{
  "model": "audio captioner",
  "input": "log_mel",
  "vocab_size": 93,
  "encoder_activation": "relu",
  "encoder_widths": [128],
  "decoder_norm": "layernorm",
  "decoder_bias": "all",
  "residual_init": "none",
  "shampoo_beta": 0.95,
  "precondition_frequency": 32,
  "max_precond_dim": 512,
  "one_sided": false,
  "batch_size": 128
}
Rows from block 2 of the text decoder, named by matrix and row number. Rows with one number belong to one neuron. Each number is 500 + 40 x the weight over its row's rms, rounded and kept within 0 to 999. All counts start at 0. Numbers have three digits each.
# gate: MLP gate (decoder.blocks.2.mlp.gate.weight, 640x320), inputs 192-255
# fc1: MLP up (decoder.blocks.2.mlp.fc1.weight, 640x320), inputs 192-255
# fc2: MLP down (decoder.blocks.2.mlp.fc2.weight, 320x640, transposed), outputs 192-255
gate.324:573489566488455508509416530505454535425471499497552567474483529510559508428557539464515436454506508517520536540449507492510437566489478517550462497528426479505427489517455533517513473494560481
fc1.324:566596569468468517453468470562501488516525503502453518482526464422571466490471440561462486551543503475451459466543532520501497476534455554479472474388500510585510510489454562503522545547421508
fc2.324:513532538439548524533513474449471427434494476441505499454434491431465531506481519487528460530459505527520494489516511540531528473456441496442483532475451474479494494440472419572449493458506540
gate.325:479509524460528490563477456573484497433470490445543484539498470399487471493507514446526499489422448559485512533499445480525562549502527530555517535457482448520563464522591525464466448580417550
fc1.325:544491530419476417542486455530544459490503483471494549512489611499486512486497480503464544557476477494517454563566491506535478522558440460434524533588420502470546482544494496523435503467426513
fc2.325:509472437516488591513519491454458424486485580541462430476502460495517497484496528520507467507469484462496532512527444495582516480530535478462565541488475547519514471497556487529591477544470494
gate.326:510467504515471543519559567544452516529559529550546496494510500484518534489481544551534458540447532481522534514494433461542489484465508538455499505474516546494468524521511491562532474523511428
fc1.326:502453454502419435485517516554481461546541480446455451555430544472471531488437431519598486437478519514528430510472483521502477476418563487499574505509489509509545488468493534492446508523459453
fc2.326:513478552505521550481513488450473521397518531491481499563507431482406526491477508528552575532469482511495482535554510517466499477529585476472478571462513561510505542470508434468432445542491488
gate.327:507520461440477441529533503483530468528483550484494503540529493390507520534501471541498456482497396476493499489514546474526455508544498566486609472511512467504497569491432551531428457566472500
fc1.327:557498441573438463524500547542536514469473486445467551511486484429438485572420518467506479503542568489481537480510534481502441501485571477551475557572519556486478530499485462523495534473489515
fc2.327:544514512522464449487505541495475467432476533420507474503496573520491440465518452499524471480549556442500454504520478516540468463539520406525477579556476482472481507469497498459521515478512506
gate.328:483470521505456465494526539560541490478444556434486471470458484528557503538380527429426436464503533510485551481564524551470491501551531540541471496543514478475511532556527552492551553515527432
fc1.328:510533505492430449557448507406496514539535479457438476530512392497375512516491501569524489499482553489568506495509549428457525462512480467473511527498455514483518530543458464467420450498508541
fc2.328:472510466434509534441470571447508452524491475439489498480458492423484450517439477468534436505494425507517582546577522571495517495494482530484534515522491509491466457554484573501578533522460442
gate.329:504440614449543536502532457510479525473550522482509437517462449466533508496568520475518535442476536421485492512594518536499488552472518494496524468590448515537542555450554411579487490543453528
fc1.329:490465495537494463509505517482457539475484498453474490483522534407472499579599517515501497531515433443460542504548558514523577468514513492517541510573549504488515451473550439485508516558539549
fc2.329:500517481474494582495534489548475479487497461518489501524494486502469513462560516507485509472512500474524507532528547449573489575576490412497544476485570527476557487520566507538440602452505501
gate.330:474575503550507455478422443535516507465484580438502530557514446476510509507551527554573481413520525510558550544494470568537434530501493458514499486485500455523422435501453509540494450510427530
fc1.330:433446458523514435471517488534453550518567551540467527458443533492615486496546525536512485453565507407499479528495512543476383517436514502491429544415517462527458461459484557500523459477444508
fc2.330:471464522494500548511515535516425468468475606551510403521484477499555512473502499505473500491509493483519450532547439524461465457540522523430515559519531512554509531488484518508504390538569454
gate.331:520493475581502516410487473472426501453552572518499478530452462475443502509442499447554509476468587484432519532505479476436409512516550531495519520491482574536482486527475511489448468506518477
fc1.331:502477511475527451465554484482420446530562518500544528537579549546471444468471453419536492526543517469504496538488489428464514528483528517512490511501555511443558573498525531466472588524568523
fc2.331:499445491538529487517491499488580550546545496525501490418541509541468404532467511534480574516422477492550532508470494520579461566455408477513526481469439516510488488528509442549402512526535527
gate.332:592535548471470498463444448457498467595522478454537449433548450482465522454522496503512476551504520539516470466535505465470454567537485559547510495509460448552458522469529572626498534501515520
fc1.332:451445445497503475499477514492449501505556460498473464569551539521508538496505522489473470374484497524542486530615523446503515440449553504520448530543444524507565520536492558525460532425472466
fc2.332:549488478533517528517444521491512489580528489504459485487501488502476504514504465493512558489540520545528470508494437497448505508490532422454505482512480606469442469497572500521520434468561488
gate.333:464453438524461498481481478496465530519445441516452453444499492524473494472469441462518528508428514500510468463441504491541454536545511500525544483497453546524502485494470517478515512508515514
fc1.333:479487500563454536554506601513544522469562531528466499435472570522454459497508511507511448531477434493464499510454562470505479500438494470532555497484455510564477444486475539481564526466564546
fc2.333:541500525484518456554435454525505471547529478577480589541444474486495481500436473512504491517544493552570456522517406406532482421485497528472553482429457460461450488507508540497476453534485484
gate.334:591478513540484580545456460490552474484487494416507460473439495516536552521459427453402519466497539535504514554469486532527550521514511528467564543468413539459482506478497458490478432448507531
fc1.334:484504493547507460514500570437453465469440533477492544556496465484548569545502477458509456474485535468531479526501468450510418511566513478513518500529505476402468505458536471596455496499528460
fc2.334:460465481553562552457439520553499547488509555439540532420531388563493453502529486480482555452493527500493561522446483537546478523443449530531483489457502643556462520531497470441503485458517453
gate.335:522501523469479477502485460461458516544472510440468504480488520481531515529564446453428438528496457492496574521544490560523558480499557471423546550510541558484477475515488485478478463486510547
fc1.335:509434491449465453566563580403433517469465500506479512539481462445496443487493493571505507530449520500488555514499529500527584514448517462528537515547542504589499485557561513547501544536406536
fc2.335:565492465481546493534483563597442464539526524450444474489498533492553493475518526522536528460488535453470590564560536485463585512442534548472538458515530623513389509552461495479487484588476517
gate.336:521536585547455433470478510457476520512463528466554548531484460473513492549511491507520437468545476508568507517507443555456450511526474453566423529434443489505466514423471541502485487472538538
fc1.336:544527468446571445548512434460499528491453508459469491454579471460485499476442412501489501470520525520504488543536519469534492477446504471499461461467484500509522492503507500529526555497554503
fc2.336:499551482495519477516487531485485471542479428397441511491548556537475507513571490538445481494530448527526585442552508446439480469506529513452492557499439530487481481532513469563466519477481502
gate.337:510554428516471531477496481581464571443521511509478578473532494505483591519423475488489507432511518571490480523483460560461544464484515489483509466496473586538431509608528541537468489496495479
fc1.337:425426535567504452510526492490489508468519462489515521530477524516486485460505514456565473502496453508488395536513519501517458571533462466524457425469537441460448499484525519440434501530488444
fc2.337:514571517491511495493478466511441473480467459456453537495535509492475533513493437395480436439476491506483574410460583482504470524475505487479487597488535526523408501489440529469452550485444483
gate.338:539515496497437540473499488454459491445534474521515492448522514466550521559504506532579472541501526480459493470468521526498449410446549488451480470468545447633539563478466579513514499443447519
fc1.338:570551490528514545466539485558625499489552490483474507469498568460498518509469508475501452527522406452487502525482450521483445516504489476463438491458493525449527500496529540491515460432505523
fc2.338:527484431549490516509480465533534499450474520489519517560535490477479511513457480429478447556517508549504559521429487481566587518503550425536551515516474458496530475488419495463538443578557494
gate.339:528439459511470490511476445484478516483510519496546544530461499384514481502438518468498605462550511528562525537502466506565450430478416535500461553525564557600471490489523498476548514512479536
fc1.339:477482505480532495510496553527507467460526477489496465539491457539495446519571478530582442379483512488520539481499498477526502591490511467506579491486469503399516402504483511569475494500487537
fc2.339:481469473524515426520512477527463553475568460467458502511535512498495570568550480524516490510508493514488479484532465486505489570540492435494477502489498480519505569559505518559443457501460556
gate.340:501597600452510529526486547484506519532560495581510481473519494598455499466425526505513518493490538583548518479542530449440561546463491519474540441534510534525474545498527528457478542515484440
fc1.340:485466498479515482470568492532450457565497493500489474516569464493530568456512466541505514564485496424484494557461506504555538500503444403563508480514466545513436537475502511448525549499498451
fc2.340:455447478518493494434515521486490522483457469457503472435469482479428499477552560513509509541498468474533428534511546486471504527552535472439487522561504472443420525508473443463489449438430461
gate.341:450497490524481533469606549478538536566518536510484547498444520501561528532490413461452542553509547505468467535534529442524469523427495488475486488513531505466482440513478429579582520495453535
fc1.341:461521480497511480465465506477538426461513495471457541457539526506556528504514529428503490509462466594449494528479475521399487556400504488460534513491545543472528470473462548487538480490494442
fc2.341:531416442507457484468483509529564456571513507506524544558509474473516555411452551453409470526472582555530442407537521423505508469532458416484569489518531513487540535531507468491538514499469524
gate.342:545472507475490507509495524530491479512516455485499543529475482438515454521533452509537449546519522498449553623435447465546528486424517494508570523519518471522522563442455551489463387450429522
fc1.342:543577518484501553477403478516503512489534521490462442506556527462468518412542515516572442439396504537493600557539495507499493464525479550459558521523516553545558447503463446529506477456462505
fc2.342:492490441496551461505508492511546473459485504533427569567488534577481472514484509475511542556545570502484505506467520504500428515495546471466427542514561556477486465493507495566496551533483503
gate.343:507460525496497491506503592584492475469524437487449572529516472505500579413450439476521544539445550587480489511490437567480476510530410485575518571530441463479516554533520378483407455464532539
fc1.343:502456395487487493488517504491549560524513503607532423477521470491437471465496536535551501499510498400476459512496539466498491515451523555473541423501567508545459558442537477487584459510463462
fc2.343:478534504521512480474518501497461524505483477485585470487483537597559496516534477425518521558520512487555520495476594406450479532524527524583522485539538466535536501513504501505453463508485445
gate.344:464499571514527490497557517519513479523453466504512534518512570428504477429506542468454514570514482403457511522543505524501547451454468533503506508585492442505452478499530536507539525480477475
fc1.344:560524559462528507541472420474464561517521501518528531456542455485482479442540481437505488548483510499534526462502539498559579436529498530525514418535517467501575520501553428552486482460555537
fc2.344:508517583476573541447487513478571447567469511528521548486567466461525515485486460457525481531438587461477567440507545550543461499521474580537499483581496508525570477463480500469553460517512447
gate.345:482517474444536457477535528536545472374543478571446498499497535529487413444558470507464465545517514534533498442491494492497554417519467552566505568593543510494524464448495536482467504460495481
fc1.345:498479552517539538526540499573506526483474532425515525492480479513498469488438449446574558459523524542527583495458474486535471452501495434455519418473535472530422488475523531477472527543508415
fc2.345:519487477509438477475500463520539544502569525539489582598495489518458505464490501572505564502408580535565537544534464530512499529490486510488471563491542445576505476573472468474447497576561566
gate.346:491537511506504486469547532524449475488461530477525453507521482525492547491514505500503459497473535508487531529424474476505526508487525500443538527545512498502499444397511499469447497537522538
fc1.346:449472499468524534507499439480551503499522509533485526519515492483508463497524530496503572454541499477541469548476512481550432536449480534470437486464513552516493472525600571473518471491492495
fc2.346:465550476549485455528410455558486448525491518499535573566506477490509466485483492530482483534485474525468474493476528552442512468495510549551464547542539475514491500498478517468490498532526496
gate.347:548503501576529516410467427480550505499444520470463484567498500476502506606548506412458478402546521561516516525524481519454460587459541494443459471506507462544472528483526575374527449448530503
fc1.347:482450485484467547516524528482469511573505515520564500497443464464458501507478531573486444459517527524496506529503487492540489514456535521497512525429510549495533464432503589516469486549492502
fc2.347:432524505492454499482532529527457512447486493485485463538482449481461467464475480475480451576517502520511528490512536501466451492515555509401447540508470541482453520522539479528508459462498512
gate.348:506481484528412477515453461542453560529374517487512525494406456490502489545518586451480461458500501439474467467511514526524490497487482555428491466481486510532466489570489517508513471602594556
fc1.348:495556472454496524511483467430437491460495491560565550462456519506443497452527480526466507547509563522519376463400467527482463518463514478548504460479498452489461551487537506510484445503478486
fc2.348:457448573464514488485524431496432472491428435524498539488507555509443519446487470494518505580573487489413422463425541443471469483511473507512433502544553455500510447455557497489451547552475504
gate.349:508564595454561438433489492481513422533459484491532496495523502583555496506474475399487462553452493579464550537443478487444470530516430510493468594514515475507439524481484501487449548472559477
fc1.349:528522499474463494532432504434489472567418508449486543573458585518522515523481453493574518543475481544526485590470475568514532495465519430517548485486530526473555521477474447575444470466466458
fc2.349:533474475572500502526528513523544484459526529467417511494479489490525442440499509523508484554501475532502427509512554523541484416473405482541484489443494472474556489441535546520479523562463451
gate.350:464503501506498547475430578529508450501545594438498481439501523470500479489497481434504450578483563455449511542474460532444511542470520550444514484464453457517468439457441525496486508520537530
fc1.350:519455465415478495449484516515482479506428503453543522534492528469486533460474463458489476550515587512473476525485539533528570565489530486527565399519551519492538477404503498454514468527460494
fc2.350:454477479485512487449435522497476556525439466552488465560508459515542548479462486457567595494559532531511518547518505462414518528554543496531508544424483553534498454449482579544486460466552426
gate.351:537465433387512541445599429495469495435492489485475469465483467576479549466456462457526469494529502498454569582465460474441529556485566491489564541453481527554481472541474597553466532473439502
fc1.351:452537511487595506497539517524450565467498535487487492541508435513525513509471473457496496602563493515460520547558423504485582446560469390522524433470428449494559505485541630567553496446479481
fc2.351:482493525521481564506522527411506462539535493474490497489493497509529457457523524488474536561502442479533530499488602481432557553476533580519491514441472536460506508493507511500491571411494527
gate.352:502520513509494545532489532513495473463511465493450452452436449516577531531427486532485531491516512583497564534446492566519485538498512508512482541460464408554546401581559454547507402490489449
fc1.352:582565422468565562462559451501495526449492410545517475462561521422502552550519495460535473485482458549575485432524470588498567505494527487495453449536513567486483524477479466454442512437491518
fc2.352:566486555426462404502513498543491478535561580508466548531455447533485475604457402505462470495478492468447561553436503533438552511532433437412485530513485496486488528471561534497467517515455410
gate.353:478466550494541561506509458467535523549453507473559490468470495542451490554418530520507561595460487526456519543461525454459518446490406472484586502479534457448507583536601508479503545482533499
fc1.353:492533488530511442476485518438433508543505553449456452456500527521499454525509451501517566474483508504477555431491510554506531559521500540399527524518606489438511501523578489544513555489524542
fc2.353:478415530467584499465582522495552501497529543575465580466506456522495579480502454516521525467459467541566497512490521453492573504506499476510507455450559520477483480475445514515471507549494546
gate.354:539546550525480555543508475438458561451538510468479487574482585460453497520444559517502574547496495531491579487498480475506421468519544503460484475523583510425492473496495546493531560469511519
fc1.354:504564500497451557499496425504513478611543512492518520465467492498434508488511551495493479523485493494442521472450532477538516483520482472525511535557438511395495539470513518509493416508487532
fc2.354:437468505502448511541525503511536458480414543609465465437489403526466450585471500550428529495508505512492519498520469516588517505411507450461498468492491507518505506501486502467482499533586507
gate.355:476486487452448522492476479476524495509476449489537455487448504432477490456478552476523513512471510423517476433535463496514448520475518496479483488523519392479498471482487556486419499535497423
fc1.355:483547527432509514511447531579449569527515478518474429474469551558517510518522524488451554483493522554458513511516424525561482504446497427550476466508482508517522468520514483464504477513493587
fc2.355:482497525472427415444586500501465511541475506485440449468465495553487412505565474438502511560502516512526393477472488537485454500549488444526600509488497486538511488462500520478499520476485452
gate.356:423453547555554533521497464488534506504503490455510544529500554487491510485438440522492542538539508484469490498522480477578484599484480463433603504488464480508480454522491529473486507535496516
fc1.356:544519543522538589462457458562485447539537520440494509429565507528468507526499507524535435491467504466496461472476470505452529432506449437486490442494557547473471422505534420457484514436510565
fc2.356:479539517451477529465479474578420508474512499427498580564482543476456518549545422487563496507528483449427479402516522505503557536477521514531417512514539524469501504435482528455491500545510479
gate.357:440467527519450517483456562498533531461503452469528491486526486541512449484528481464452539479479482472503510540559529481542506486535499490600517536456453477551544464454542533451456426520463546
fc1.357:529498506540432513538451517536522480461543491437463481519417470478534519546461512517452513460486490513453584549595519495461496439524490514501454435536488502500504475544444473506453563388570508
fc2.357:546499505547487448456529508499444435482478507461464544464563502600463468459529540455455523529517545501534510436558524508479502499488509481502556425578436493590493527556532497542528573509530430
gate.358:512517459448477540562513511507500437527559517484506487484453520554489487501511530558539506528531435517473540520540514476507460416430479549505461517497522478467512414457437571588474482527518468
fc1.358:526568411468556491515453500596611520509452463468503542501534472499610530528478415535532487505435541519508390451482517471524556495476503474525525540504397549466453496525525471446453455515467474
fc2.358:480505428527462548465517444494501540470463528442539534479491468498485498533461454508457565500525557535518495523489548422473510514593479443547505478531383585515490478489494544444507490496476548
gate.359:461554591584533450429568519476494533515506513531523582561494461485446506511456440574420456453481490512498529533511494548504584486496520583526537495454415516457467545564475450474426493517549524
fc1.359:505445419526454529494516507457446463511573500458456494509509497491477476488545492462535510437538469532495547483570435466542479433529478393412520544509510427549510459542570527510538488476484477
fc2.359:454505457553473467554474492484468461525487494473478542498512518499504534461562533529501513559445446495510501488516472489509486483457561432549539498526461453475524491571496532490436516551531481
gate.360:456563544476562489511508491485462483432490510475479460447485570445509528480496580528604523487433428518622484539512515521465453441553444494453486525504502504519458445567571535530507523544471477
fc1.360:478534450490477491451497513506462579537491501488531487437513504568588477508563526461465503460547565465472550492451568544501528493426523477576438514505474507523549434444478476547531512504527462
fc2.360:477519556532586474617453479447529452499457530512506518443481480503503518462510509460503518451601487533529481528546489426471528433535526506471536571529425461523516442471478563558545456456542436
gate.361:605454521476532442494460471485512528446433526528535447474523507535516444555486511508494513384459470550475566532497536428543470469448491487544500506510529514552508512423435535461487448490429530
fc1.361:458433483513491523425510438533457459491528450564505533446468487541481542490450488526456438512523537463500462436529573510523516485509494520527449471479502580593499566575477438422519510550450500
fc2.361:534512447577514527504443475483463556575511486607530556446513529483524444543559418447441479470468469512485533463474539564451548457481502451497503508480513532455452476452481443462520526507510520
gate.362:493509526496493476503511462470588430474564403550485490550487474433452524498465434478524511473478460519469500547528484539481468571473467486459547501493480544543457511495528498435476547571552490
fc1.362:583480481497497533529547551474487497525517485539459440500521524455536536461631535479486525552546563562498475419472470527530552518554532443455509522453557520477466423445500504457470500540522534
fc2.362:527522506504603452480557541475508448475482463485387478519531523553492526493489479432467435547497465614490458526478518456465515513488456533486493530453443448507483457498504500503542550578538530
gate.363:440468451527459491427546566540470515468457465531517543435512537566505528443437461460499501501511477514563469457494500519555487467483539452493577563455523505564497466529642474509507488502465434
fc1.363:446518447478482555544451447539592429484497515465447491527512545540585477540555530499507538546486523456520463521442413436508521481474485431474485519481512503588421501562520476535523493514447465
fc2.363:493478534485504537453413505532505465427470439526466490525485508508460479472453512545450551533499565541479504431530423536476431484473508509477483537512506512502541426505505578495534518468491525
gate.364:493457534562578543529465457538475516443486407527489534519526518520454486456457439473498474582545490528462476485462501514495544487449435511509447466466536514496496514481483525485552495502535480
fc1.364:539471464505536418516524512473513506426503515501474498488509510522531542572500479482526487479490450464489481491548524479467550515480490527537503427519519586494469465541501595490458496528495486
fc2.364:465487464548510550481522442445500475508529502410463591464487448560483508484427523503501527514386511519498499489538455485506533570503629550440465510466486522496520621506562429537500518492478496
gate.365:543486449464503490500491516490421487506492523438515481493565538574454441485509565480509477476542475481548462414500532575506454485501553435551484458503566442450452480432500527488403503459564556
fc1.365:499461476467542481576508481415483447452522544392520530531512440486465505520527438455402513461453543492483431503451479565470563527565451541540494421505542506544477508490541499536514510571514510
fc2.365:545519512531494488526563523465530535479529459545522581493526594573480475550499526493519547484384446492497514564533548431542482538569453512421505492493493445480537566452519484511477480510482525
gate.366:553504517464480424550471484519500404433480464520485489520606519530459474434460510603520512459549551487473495486463527434457442547494517473488486399512468522558485492526491490523523539525599513
fc1.366:392507506499464524541521455542488486575597440487458512452451488458499466438495458449470579557477506562524519438497473438556468517486495475524522533486484471551523552551490455563426422514476458
fc2.366:510501502493534457449510547570515532543465459486471469494469498506551516523502464583442497473472553550469500520531514423562442447544536423494521437471428520557479554532480527459454454481534475
gate.367:595542522532470560518470558476474489555523489521551471526506528470510533494521473464594506447499508499469546511566431517535527426490504529435493456490502525526519477502480560489423508454478504
fc1.367:547458499601454572517527472605528476520454502483527455472539457571427499540565534483486457482476472530528522529516488522465468595506512522436503593513468535502495463449510456457537510497474456
fc2.367:474502520514501466481570515487561486525514517500478449547524528544490484541498536467421549445523606475544524514501400535489543569485576509454478534529512441598474476546463522520507467454506514
gate.368:510488489416473474469482461466512512475527501465511545567462457481503530446423463546414551481557509555514448422501447502451544493546441528456467503507511553468497475469490508512466450439464428
fc1.368:537531508515473430460482490526534507442521486520563464449547424474512497478531558526492569532540508523447472513573460444568511524540512397532483418453468478546461511525488522516441517535484488
fc2.368:488540492518502554465520436487502430441429444528542473489523455508486546494523410527478483520556483468543482526515537493496480485518508484507561528498501477546526483509483522527491515432541497
gate.369:591503453512514450550459527482512529468559564447563444567489501471510467455514533512525474538472539580544477509491508513416539400523493432506452537432430534471508469532492527519497464527480511
fc1.369:498555527548513478494538430524537455427513522556461488499468549500489518444512506547537454542490562464519469511401500478567494574480500493490571420531544512439482458528459516497499476505486500
fc2.369:504460458541454510489559489541504529526433455479561468565520532543519520529491499416494503533587579501497504535489485514505528419571499453459510626534513461494502474475556519534529468526546553
gate.370:487563496560500540440531497455470471545552505421432522520528449584507481527499477530466499580451526500572528490597514470469570494560544505542441478457497499467498451515440492449530531597503464
fc1.370:536491520482514457473580486465474490526436479436544492512447476564485557593465489609452479451516489430494529496505536413472493468476455403439590499488494489468510482504462463521508439507465565
fc2.370:452480516503547476508529501451540435506530552509467495549468442505564510490497496447568478591568486473457488487484506501509464487459526485499483490429459468486524420437453451477490582455490466
gate.371:389473436534474577452529516454454603514546530480468474537527499455466457499547457453472507575500544575474522448501453547546486498507405456531469481499500463558461541560515450521479497476521486
fc1.371:490512528480504473515518488460495473485515512451422487424544487473502479484505546519543530565481494541481453494516494472517560496458534548462528455534423523504493492475546643487514526525451484
fc2.371:480527477476514518481462530500488490542444486453510519537425465487468442492483470561577524505513566450540431505486487497536459502599431510472477523471495413486516515500502499534499485572477485
gate.372:444446436524513469476459453519530500446483553490525431516522423539488475530479477587474514509531500536509524528521505501565477434411554468556542544434512523526487517559604538551471471472475518
fc1.372:474584501540445448550503513472473506471528497566511545504509585529521463443474503507465467429507485479602495487448466507477482496559538526446502474510545549510541515492409487523490562504498564
fc2.372:480565475491489556505513488539544505536501495505592545495453433493485454493486574468535557541564430498504476547513491520466485478509539524548522474546628474502518504504471505528529472508450550
gate.373:481581471546503529523486442520541523530515543490529472543521460444499539480443524479509513511530546530509543577534495460454533514452487502558469518510454493488540482484546528533497439555449435
fc1.373:492543563440487452448499492498459427485514497476511562552455547491575442523484529550478540442507492500527515502481484527508524465487513502519546489528509541531425482463476541527544529487523555
fc2.373:510516468533468446478496483450454432456458570522506478451548480540557526417567546578541537486486399477489477470527530496561503529573517504483473460467544456530478508535525542398509404447460522
gate.374:497494513524486540458559534484485540547475545477532455491470441497442491491470473494488512515538522529554435484471521508479466465500466475532476454575517525563492507573581471605467434491516438
fc1.374:429502505504517574504566510482473484509537545376467515493471493444452489498452516511514566479457463531497465496459488541496476488550523476479498506461435512456509555521440542509497457519501510
fc2.374:445419461564507522475527467499562530418502480456605474588493509486550494503461496514522476501464554479479566522551535538472509518493445544519475457492519535470501498500494454547505507568530526
gate.375:513563630543501508521499460488459497496519508531501452483506473510491498515506452490442490436502508528542494491510569492420424517485393544508524499534510503429536537508486527526512508464426451
fc1.375:588505461583496562371454502514496454538502502579480487496427454538549448518463458503496476521501559512521537544510517473452509547486442513426574505460514534452468500431508468443480521543517442
fc2.375:512525482437530485488522568505561452529532478540502472399446489520500440437486404523539465508473492533473534497537544425488626548513512500444510484493520487462424455492518538550611499537487500
gate.376:438454519472443500462438553485517476438534466452495483450517447497484450464457475511488482476533505503453539512506525524466540511501490484496518462530505475480500459423511514453549509556501459
fc1.376:557513473502487585524464509493468486537446455509417490430466529453470553562532487461474495523478487509507462580491550497547515521555541524441573428443494542582624509562516544428444492497507533
fc2.376:521527488539562572512483496573514426550483523521535484498450468547481487479409445404526468499489501499496556461511526538524496511510566467508545558508423508537510531439448418525590439542520516
gate.377:489516511486535529522537490384514419524506490532503564479507480592527442453448502465482558481479444467596492541495485513530475511508511482531510460435484563435540549506446543459510494533499544
fc1.377:511455520487528513542499462481579497511571416498546507544449434500610528487520526487495528428486472535539462522530466446498470488496506525538541489533484505542578506443531550494495580469421532
fc2.377:476511440523487538493469483490526457574485543554518445459521487509511515385448514498523476538500435524543543500472443463448504485494477514535480458533579492474513571483445520475468508441502543
gate.378:553494596487519476557514483517495517510507446529556512551471518483490504506433518506487505502412587544521463469501515429522482437496501467480452490586481480481420495486540505441469482574453491
fc1.378:580524482450552595492499459460458488550518494463555477463525503541511480448470473484449447543407500490484436510514470576523527453434470552515513433499528517445508455529506519486471554488484454
fc2.378:485526497585521478511448411557524463443511463524540487467487557536515456555517494475601501511476497439468528492494521470515559493473542596564520498540558527489472436494521495492524580557494457
gate.379:507499544440472483520409520539503513474470496492433501484590467514499556453519491497510480481459526434496518563501422442447480547428492461450474523498457491494577509479489512532452565555490504
fc1.379:502463462506456498571498491473470486584587521571550633469467479491501490551516500485488483447438475472464523585557492522488452482490485526600458491480511525553501507529549493511514525557552504
fc2.379:576564432492511480445525466453527483471438526543454470498469491556454540503559528472502514421518534535570504511561471453469472544560540561467504408488522510536485555525502500524444514482468460
gate.380:469487532561488536506430486475397504466489443485561466524474489508518506509482542407538525537500546441501513487464456444535511458508536599513497521547491449522521450517521520594559491468474522
fc1.380:509515479396480567520480495488469478466549464469517513562562499502450429475482480502495495455471444466479572484457514506563505430502480556523502533481526521461539533488519591487557482528490469
fc2.380:437436499478482435507526468501514425459482514496463537467460481496492468559551452580482490508531499535498553492506515556472492467486524516495419453494561558527508496495524458515465498493546581
gate.381:480442484456486504514514509509506477544475495473521470491512543493509478497513507498564512440488570462557546434552485464515546536487496488528553526428504458500514531434485570502515527504491524
fc1.381:483551416528522493498538474496445484528607484402534476530570506527545493443493496503500476477486433524511407567491481502527463461465512520578474461522490561521509548527512558492456503560451526
fc2.381:499511507534469537552559445533552546453498470488491375431516496510491478499516522438428495548484569536439457489544544493497527613489478521448494543548526476491567528514546485471528461488507513
gate.382:493528542440488543552536580517413461515508445564529505416500480460502465423426557470546505486475525484435516471551536447464508577524461519512423517500443434503544510471450504498440443457586519
fc1.382:593563444503546472560520520531499541564491480441505471514477507462536459473532550542452455492492537494550533542424512414487433579496440457561451519545528484483476550474486550514476535513572514
fc2.382:491484464512486544456502518543569435462448474517567549528595500503512456455533520485500479436533524475483587432531531497503519518493488477423543475529436463514503432605492505374447462558563447
gate.383:483403573503524553490474458530437574431483504555522475510538516547466569477443520459547449498444504529593529495473526437508422492493510415478521416558550533498556468533509493497515497550487506
fc1.383:491552518509471618484505546492526458474489518573555426475487512520518478505506513413445570512578555498540520553480445499486540555454537469477517524546466438481531468508539496565517461581516514
fc2.383:415514536514528505534450506535469510505509528519523422576474444529552487512526541489442506506561469461469540519382424499515458473504518433486498571453501543530426477500578493543469441522477516
gate.384:482479525485444442480462492531469464473471525485502571501545518444489451489435590463481418472444521550532494532503482491506479547583536529510532440535456478472450487527530485533474496455507462
fc1.384:497602559447491513447570486526512485476471550518474483539503531502528562475550502538455538425485465522498482472524492569493570535462488509494504491442515465512523512527560511503541536449483494
fc2.384:497448460479489506458554516522556550525490469495421503521496509504458499524563488525525472550536484459510517516463535508503462523532524544499494400443500558498413503587467454440477513491524503
gate.385:484520510583443489500489453531481471523507532460510519421433444467513512474500520442507533483494479450537466570469505505501510511566549501521492431580455537464442476561470501510544428421518508
fc1.385:523517467452485458515543486527458498467549458510535443552488452486501503516534391533515447549546552521491476512532577551497492498474491578492519546406442496502531524506501588477473435501429513
fc2.385:514524519494494499535442408497498490470467460533541458545484546546500449452490474440565497562545545505525463559501521516469386443620588454469517496487493480422450534541470438534464495508479575
gate.386:517484497478491404480423500443458491514487526497471452482481443457449531560411545513556497514480483559546545552566465484507499522492520487528519560482473497532487516503540498537521571557545508
fc1.386:479392490456462518492548515593500452453589502413554506488518535519488565543497507452522540417435550468477527486493492594496506452524496491490535421403493523510504461466447459481512525492471539
fc2.386:500520443545490459504520503541478496443517545472462509531471488386543530528507516507479519565517513486514554484503531465464510497516553503427533553517446481494547508520500440496500516497628505
gate.387:550483469517545505416488434561558517516460550495555524574424474473538496548479419474529498478478459488549569525493515534423490488486435457494507468510472462542485510531491468477508450469486538
fc1.387:475507503465477433522455499519541458406510560505509497494451499504488440484560554483559490496496405524576536541534502455469511491496507464540551450538420443537531468552527538504543442482439510
fc2.387:469427511563521501562458534481511553537451509489455574511449526486486423507523537557436535535519537576535513525443531524418417499462510474521412489527542444484475451535477568473544470539489483